From a checkpoint of a small image-text matching model: 64-pixel images, soap at rate 0.002.
Rows from expert 8 of block 3 of the image encoder, named by matrix and row number. Rows with one number belong to one neuron. Each number is 128 + 32 x the weight over its row's rms, rounded and kept within 0 to 255. All counts start at 0. Numbers have three digits each. After the name is the row's rms in percent of the matrix's.
# gate: expert gate (encoder.blocks.3.mlp.gate, 16x192x192), inputs 48-95
# up: expert up (encoder.blocks.3.mlp.up, 16x192x192), inputs 48-95
# down: expert down (encoder.blocks.3.mlp.down, 16x192x192, transposed), outputs 48-95
gate.93 081:119130125141157106167161129135169137167133089104147109167088126098107133154106132167153180150121108120101128179167053153119183152147137105107081
up.93 077:082164125139156108151170113137091141178122063154147173082104095138120085155114146050141059080108127096170090131090145070080135128128078105110138
down.93 079:164084181130155170187125125169149143135109164163134121154115109112146107126193125157120204143118170176142185139111169114220106134121134159156186
gate.94 112:132151148171116117108151112115120219135133203141162143086079092096109067121143184119155145111151111151047161173136153139094166108222157083117150
up.94 124:151123168175153125099197121097098149181102177118136161151117101145131121075160149093157105139160136141045155129097133173085114058129127126180158
down.94 107:119178157069123097156162124151092189173074128099131153148159097094140148086084098094142097115105143099154128137124183065148154125081056069097177
gate.95 124:157128151111152180161139169054128151138161189099100108106152093194117173135078101155213161084214183175157182112163121112134085159103103119146117
up.95 126:151147170110129167159135157059109174135178199103094113123128094192131164141075117143195160079204191133155190124161114139139079160076113112150133
down.95 119:162198075136136114115149153204174114142112121072153153148136143138106104151120154119117098194081069125124133134076144167187169080123151127137158
gate.96 115:136120060147120102052181156097104117140116166142116156128147118127142142144121157118101095172144105166146152138169158134143147157155098129165137
up.96 111:092135166108130151131097113150175138105124069103155102138094132117110113116138098146150114140153128115115099147094110130139112084135142131086092
down.96 105:141118153129111112093079133113094128186120161167123145128143168122106186145141208146092088113165054139078161131135172113153126142106116082140203
gate.97 095:129099122125162186141118140080163141118160136178109152097115135057120102125188167106149119109146079128105122167093130115019083124127147128150128
up.97 088:142150158137129177116105100115115090125076158133085119125111130110083119072114168133127169110096126093106049128123182115099165128157139112094145
down.97 095:141112108093201074100229157107158065162114160144116154169120098118152121123090107136120122180135136156055173084102160141141134152128139134188119
gate.98 078:153106105165168152085110142197141174125096178121118151142155209101124136138106156108096080104118085121143129151176150119135111152209146090104180
up.98 074:118109160120096126125130173127154109155089093128150105143138179108130087147189082144169160104176112179068134078122089201144156117044130113091111
down.98 074:102167173113097165084137135231114106167107127123087136115074175131112153145085126115157111145128201185128143098133104114131124081137123060182159
gate.99 114:147106111071151146078054138128132132123122114158155101155149084076090110153101092181160135099137079147160094119149120129048146143145124091076138
up.99 113:141153091145074129142131100149112118102132154106111158093040157213156119124116133115132137145135159098136138158095120108171138111103144195179091
down.99 115:172157163083125152105099147085105164160116126119128178140100100132157097123170047090165146143126171151122087187160128101082187097103120096128104
gate.100 106:144121102124139155122170109157098182094124119119112158134120078105123101153082105118102241091108124156108104086096042150125163112113147100159116
up.100 109:111145169146123098132084102105157091116144103130126069110149174166153128112192158164150029155145112109164141149146213107146092174130121122132144
down.100 109:151090175144117178107065148132155187195150130151126123166177062120184132105095054096096147108129164109099088076098121159122116190133131122174156
gate.101 107:161129177113126163138173148142178102110095133153157144112156181103120108169168089130183189168157138120173165174117116149168118184116170206176108
up.101 113:108133080107127104159145065086093154114174112126075095125139098135138122086122167145072058123140131156069122099158146139116163127106115118047154
down.101 115:132092119146095134091127144047147097091210131199127133109141115128062121097094127123122104115090113073169101068102173125127099116127151156122157
gate.102 092:097121176106122077075201117138126111092130105127090144136131154167102148107163173124139157105126080151136149104138135050138151167108132165123170
up.102 097:129102131098167074093122171161127159101136073160119190120130138178146182070126133125119179155142087096211141149167147051108139134127125139147123
down.102 095:134097108121138138120147162091125120159139104184124154119134120135198121106121122165107138113150143186162127138099190095115158162194138207146079
gate.103 091:129117153154139147158153133097117100114146208145113216126122132123110098124117155142078141122157117143133154123125167133175156105170074142106146
up.103 089:105122159181149129130149147110144097119136198153139166126114125118120123146128160139052124089157096185153134149144127124156129103147101100115130
down.103 100:108107122103170134131128131158136146180131128099088052143146127107118064176181073110178121169145108166145134135155153164145116145168148128133101
gate.104 086:120103172129083168095142104176132190183162074102100143102166138086084122152097164160116100103115176117179149116152181100213166128133154129053135
up.104 083:125184105092177115149120142152143091144103192110118065162112094133169109144151104122083194134063121133084114172103122122091087101165165170157147
down.104 084:066084177112108085158146091102156117164127153098062124100132158079163086144075116139187107123163077098150096134106088098143141178063132140132123
gate.105 072:107160080121145188115134119147133119130165134107109150078134131130078086153118100112098124144193130100160098121167143114200166056119134129188119
up.105 079:134083177161114078136177138134147160122133137130097081123083080161076108122113114178116197171181135155131133141187147130157164158079125169101130
down.105 087:146156148191125140113116178088141103131124185089143137131137134117142064089141076137165102126162111145140155153097183117097107092147131084166187
gate.106 076:122107124173156115100110106110117141171077157122084132084131143151128124150112049155123136156138123173087147208183134167141158103132143137079149
up.106 077:096159115115116121071150129114107084062164048112161091165162155121089120095108104097082129136131118118084113133086137118158074212157165133152138
down.106 078:127119129076175140116094112114131081147171117139086124091118153127108114084140133146102130100117080090142141168097159147167097103142174107093034
gate.107 077:120102153084130120085062117128088171121064173068103095137082109046105091151126182133081148130145154148116091131189119125089135079123126133153126
up.107 084:091154159153096172124153150024168113182133164139125093177198135126145197144123170093142163110104120171115116156120113129132126095094141092140107
down.107 086:116110185206182148163099140155126110136055080166138053105144153163121116153147121170159073124120156131137121132143129106075177107123146171143141
gate.108 080:134117174076176092168109092059119125084111152100095197146094138129145132113098092102090154129129088126081139094132110173110160147140169126073127
up.108 084:145122093120111156118089238143101145157128089121101089101165132200105110129116078159137150178089121112176064151152078100135083115116112163169179
down.108 087:092136138115095093112064102140132131097133139123117102118104147124154154135130097139135085111169083123112145143173105162128074180111119114111130
gate.109 084:085046144168086140141128066131097115071146047103130139161131088146143156086091139173091097106139127115130148115114153155136107117132119098126152
up.109 088:163125102066099063132136107118133141106152062098138176162132155122136074135126130126098112084128164096116091193152074096051114081077148100153087
down.109 090:148091181106155192151110163154126131106144193054137110111112093075156129163142107124124141105177138141208115086129106105121176158134112127114194
gate.110 118:175084137148084197187129156158160146185054121160103048209131097144195122130134143169128128166131156083063111035119131129142118107133085163131119
up.110 112:179101145148085208188126165184137147157077087182084074156124097126168151119124130155175143136155166095054130096086123152127115130161099135185110
down.110 104:120102129144145089118131135127127165169213130186099091158143110122107140155129081153151157106138119140120120134137104174147098100132143180131139
gate.111 124:133124151135088136145167149137133133175135085145111135110131155116132125091134109101108167184099127156134119137129152121110107104181127161125111
up.111 117:127139141147153104066125134124130152141152151077149130165130105120143151132162208135120150100137126084177141084145110119170124140151156135143203
down.111 114:070152133150103162162065070130208116136111097130102090121088094127147104176198169117164126152110094156137092160118129115153107159157108084111118
gate.112 093:127097142201138092154088139135082136116145133084111137075108153142079094118074065153207129172166129175091142073137145109134101120160115138122120
up.112 096:147096090133131074139077142116096158078093125080125153108126158157075132158091065144212151158144126198096148117170171089141146109159104127153116
down.112 091:084098159139154097125151089111171158136138106110088098095182107164122104097150140121128164158109138121140048137124122098164148108095128138130137
gate.113 102:116124158135105127149251129160116058132089149120142156101164166112136140136134094118104134182169153125212168102140150166122103121111125134143072
up.113 111:129122125110109131142130077088109135153178184120123098131101144132108105111140140155161170119192129153186166133123113138136101138149152135117131
down.113 111:150163131132108132097163143133121160152105124132152140131178107153090152163119119108141103120151139187161136112117099151142152150110130101187104
gate.114 093:183179161098146093166134106090131122182148133110145137127100130136094148156165148179168139110136135142130122184131111099150161102128110187151128
up.114 097:080133120152124180118083155111102146124112089094097168232181116126122078182150121098098103143130062066148109090160133166110087127156179119094157
down.114 106:103098114117082140152166095139120118139094095155148160080134140101149131118132141092103149115150206093199150137132111142106048184139142153133171
gate.115 083:163138097122127208080148097147096127140149068185130144105125090149118145146128140156160143155143063136083093096094167142099117160183123159123118
up.115 091:166136162147154030142142113123130151117103073154151194163129177074104131176117103163111106108153159189080169109157139086171132139077128126140106
down.115 100:124107126119089131128099109150125126099178141135120093126138091082109097065133161124153095145098056133051142146117149128101121174119088091143117
gate.116 091:059138180200134140131174146084140194108087108150130143141185163121156192117095176140102131125143120104088127149144137130151153069142136094116145
up.116 076:093160119099142162099143203118108051167160154116136170116133136068175128136102200127171099106117117091136105099115159158156069120141168111118099
down.116 097:137146084192135083147202098149125140090118128120119135095113110166154121163082120102132140070146090155106115154156057126079110143100144133147113
gate.117 073:154102158094126099163120116193112155159135144122103102123133152091123137140183167201146134149125158144166106100199131145151143167119144073095087
up.117 069:187141111128158102112135090116120163100178163111141134087120129151158149171124156075160066157176180136146190182117168128164090153149110163114187
down.117 077:086129163201115061093098108129197141113082168105115139126146172105131132112174100128097151108104078130197085065167083173147084149083151176114203
gate.118 089:159179126130100096093162146100105147113148128103153098117092141156137095156133140098068119194107102152154125138138080122123137115156068068135014
up.118 092:115132161167149177150130127162163137210174080120092104104098108122099175158104156084166124119127114158112148131099136128148118109094126084141197
down.118 102:108082138122157081095111127140133100134111150133148176135134151110123185141152172173128139186107161123125101163103076127161118082098145179105140
gate.119 076:201154125165125085113145102168086127146144105136121143167140135094121019091089122048077157154111108181122138147141173167207174144153094131109127
up.119 084:107114125048172171147134169114155086138149139140105129143118116173129165131146135160175112075164112077147086122150077111100123118088171137143166
down.119 086:177150117154158102134125117183150091126142107179145163133165162123155187077135180109127103104134162074185173156177105098157079110124083143090120
gate.120 116:080139110080117033200072129113111150135106082115088145152148138112112119150192109159157094156094134200137141129105072161147135143125102070135142
up.120 116:162117146163104192075164116152174084121161164135164087116123124153170149118061149099096131103159135053107114136130201089088127126137157201137125
down.120 115:148146094112164061106124163050113090165121083129135111146123074123120155097130158166134140168193098176116112161128097136136114092163118208077023
gate.121 076:098060127101174088142101130117087167127072130097123096128145137170132103121131075172069074134125103151144112129106129160171140155131122132110142
up.121 080:115143135114135091170090104143110222133109152101156173135171144158149156152118095124058114126140106187106112153152160148180151131135160067176132
down.121 084:161161134145090060130136100105094129101035163131136161154107088122127071168091136114116128163102098122047086158115140078083164156110169143110151
gate.122 133:088115107101135158157128139135097108168159130132156114164151141134095130092101148087148229177138134104141116227156163212101101153107138052126095
up.122 131:144137157151143117085143114125147146100084110124116159107094136120166127169156094146097046080132121130123143034112104056134152102145124192114167
down.122 143:167179182154155134196198125137152128172183132116062154156146142145121140174179137120069143182135118143129128090154088133146171155099109074130138
gate.123 115:190081077107188099101141153094140154197133162138137146062109089142106124150102113121109101124115108109100162167193143132122143142144145156095143
up.123 114:100182162130059152152140109162117112062139093117092123178156159109159111105137159112167174097106139132130063096085122145157113115129117089164119
down.123 113:137126140117124151168119100132120068186133133106080159162167127125107088133108103136105171139151085150170153166143152134088161179153098141178108
gate.124 084:146096061140125142115163108157111136057137144147156154146169141087076093129108100148087138183115078133124136131153119085147106192128139150104163
up.124 086:085149195103136118107128124151145133115093143119094145106096106126166107152173145166100154142164137059131126108097107172055161136154112129194106
down.124 090:152162098162099086107086130139138088184058161125150144137125106168106217070130075127142159171163105126130109094131176082132145146131110039089128
gate.125 119:084107047097087107099089183098143136168175129113162141145113086126126113104110146123131130126178161153039098132144139161156092148108159140082152
up.125 116:126134073064115108131103183127140133163166133123152117159145080119140095125128125113142156148233145144099099100098151129150117160051125134148162
down.125 111:138167076162132026135122128150142127135124096140134053138170127102127184082123199044172124101099094085138055128159142099120126075159160171137174
gate.126 087:113102194134139173116087145125165145151148119125156065131129167073145118117094114110072165077090129092079194091099072121158104173159093164159135
up.126 078:125136104118081085106099113142109124113108183112088196107137079161106123144159126079188086162155157173162084161148122143081102110120136086120150
down.126 090:112134165085134165061128155133097119149161157104174098190167113145086144121146123200117132120112096149163046078119149116143139183143175187143143
gate.127 107:150132126095118097095202218139091128082144128123106120125125135089114156159097081132107115141117151141069142133120094068088111115172118176126162
up.127 112:136180168092131106170066153157094153169164132157090107147118136153134123090186179140130167121133105097216112078142122114137136097126106079132178
down.127 107:127091142186122136112090129124159096128177104085136170107094126125118160143136170079120053179153127163107121123107128158105120131129134106099167
gate.128 096:094115127136096134157131121135161088094114147125118124101096218205104088130079110145106111110180096125102152077073135102079137168116137195157154
up.128 094:162132169166128063127152076145119154148158125130136143100105102142125132084124161108121129124093121103105126138146141088058081151179184147106091
down.128 097:112104101104135133139058140146106155167136138134094140139139082127144056112154065130115144112108135082151110132156152158135065122130122069168143
gate.129 093:157149093139156127194127147138099132130213089127153115111183143106120144152151162173145105180150105117167143154157043101169140133167141123121113
up.129 090:100133113209128155197175188086104140152109127134152145075165150077171142154108144128124174100157127133110181152162121124120171105133099075123141
down.129 092:097132131087168050092177126182149154109149121151153149110107131150124108060100130153124119117107131085099056183068188165105130121077126109073124
gate.130 094:133147148120162076106129094165157130175152162155137121139161108211115145216155107110098124112232150165144184133116124117177087130074145148092140
up.130 097:142088121114147182117148115159121143166160077140104100129149103135136087163164125120173144113112155165094167182101145184148122131084092158117116
down.130 101:148129131125113140056104130178110112131086107108111052174135098148136136141097107108162142144147089138130164178122134139039104115150169141095123
gate.131 100:140137136061182139178088140144125136078097102125113132138155127096124083164129151131167165160117135129157122066106093069183092147069100163099105
up.131 100:127134088100122088181114124152130122129149105134138115124175088088150114149126146145185199137143169164115087101132078087150133125048112174067112
down.131 095:171097066121150084152090126085113129153115086145133070159112151128164147071199112128098178159160079151103117124105170124093107091108123134151094
gate.132 094:126116117088140153142126101196119120183085143125132123114097068118156110109125048100057121094122091136136040082159147090187114084138121102087123
up.132 099:142140133058190193140142137184099143173123194098126155128120091120100084149158174142118115083162153139164179155139121130157147136129083109135121
down.132 095:113177148114189130135136165177133151171073099149075169122148109125102140143152120115131121043132111123122101109141128149088161166157138143118169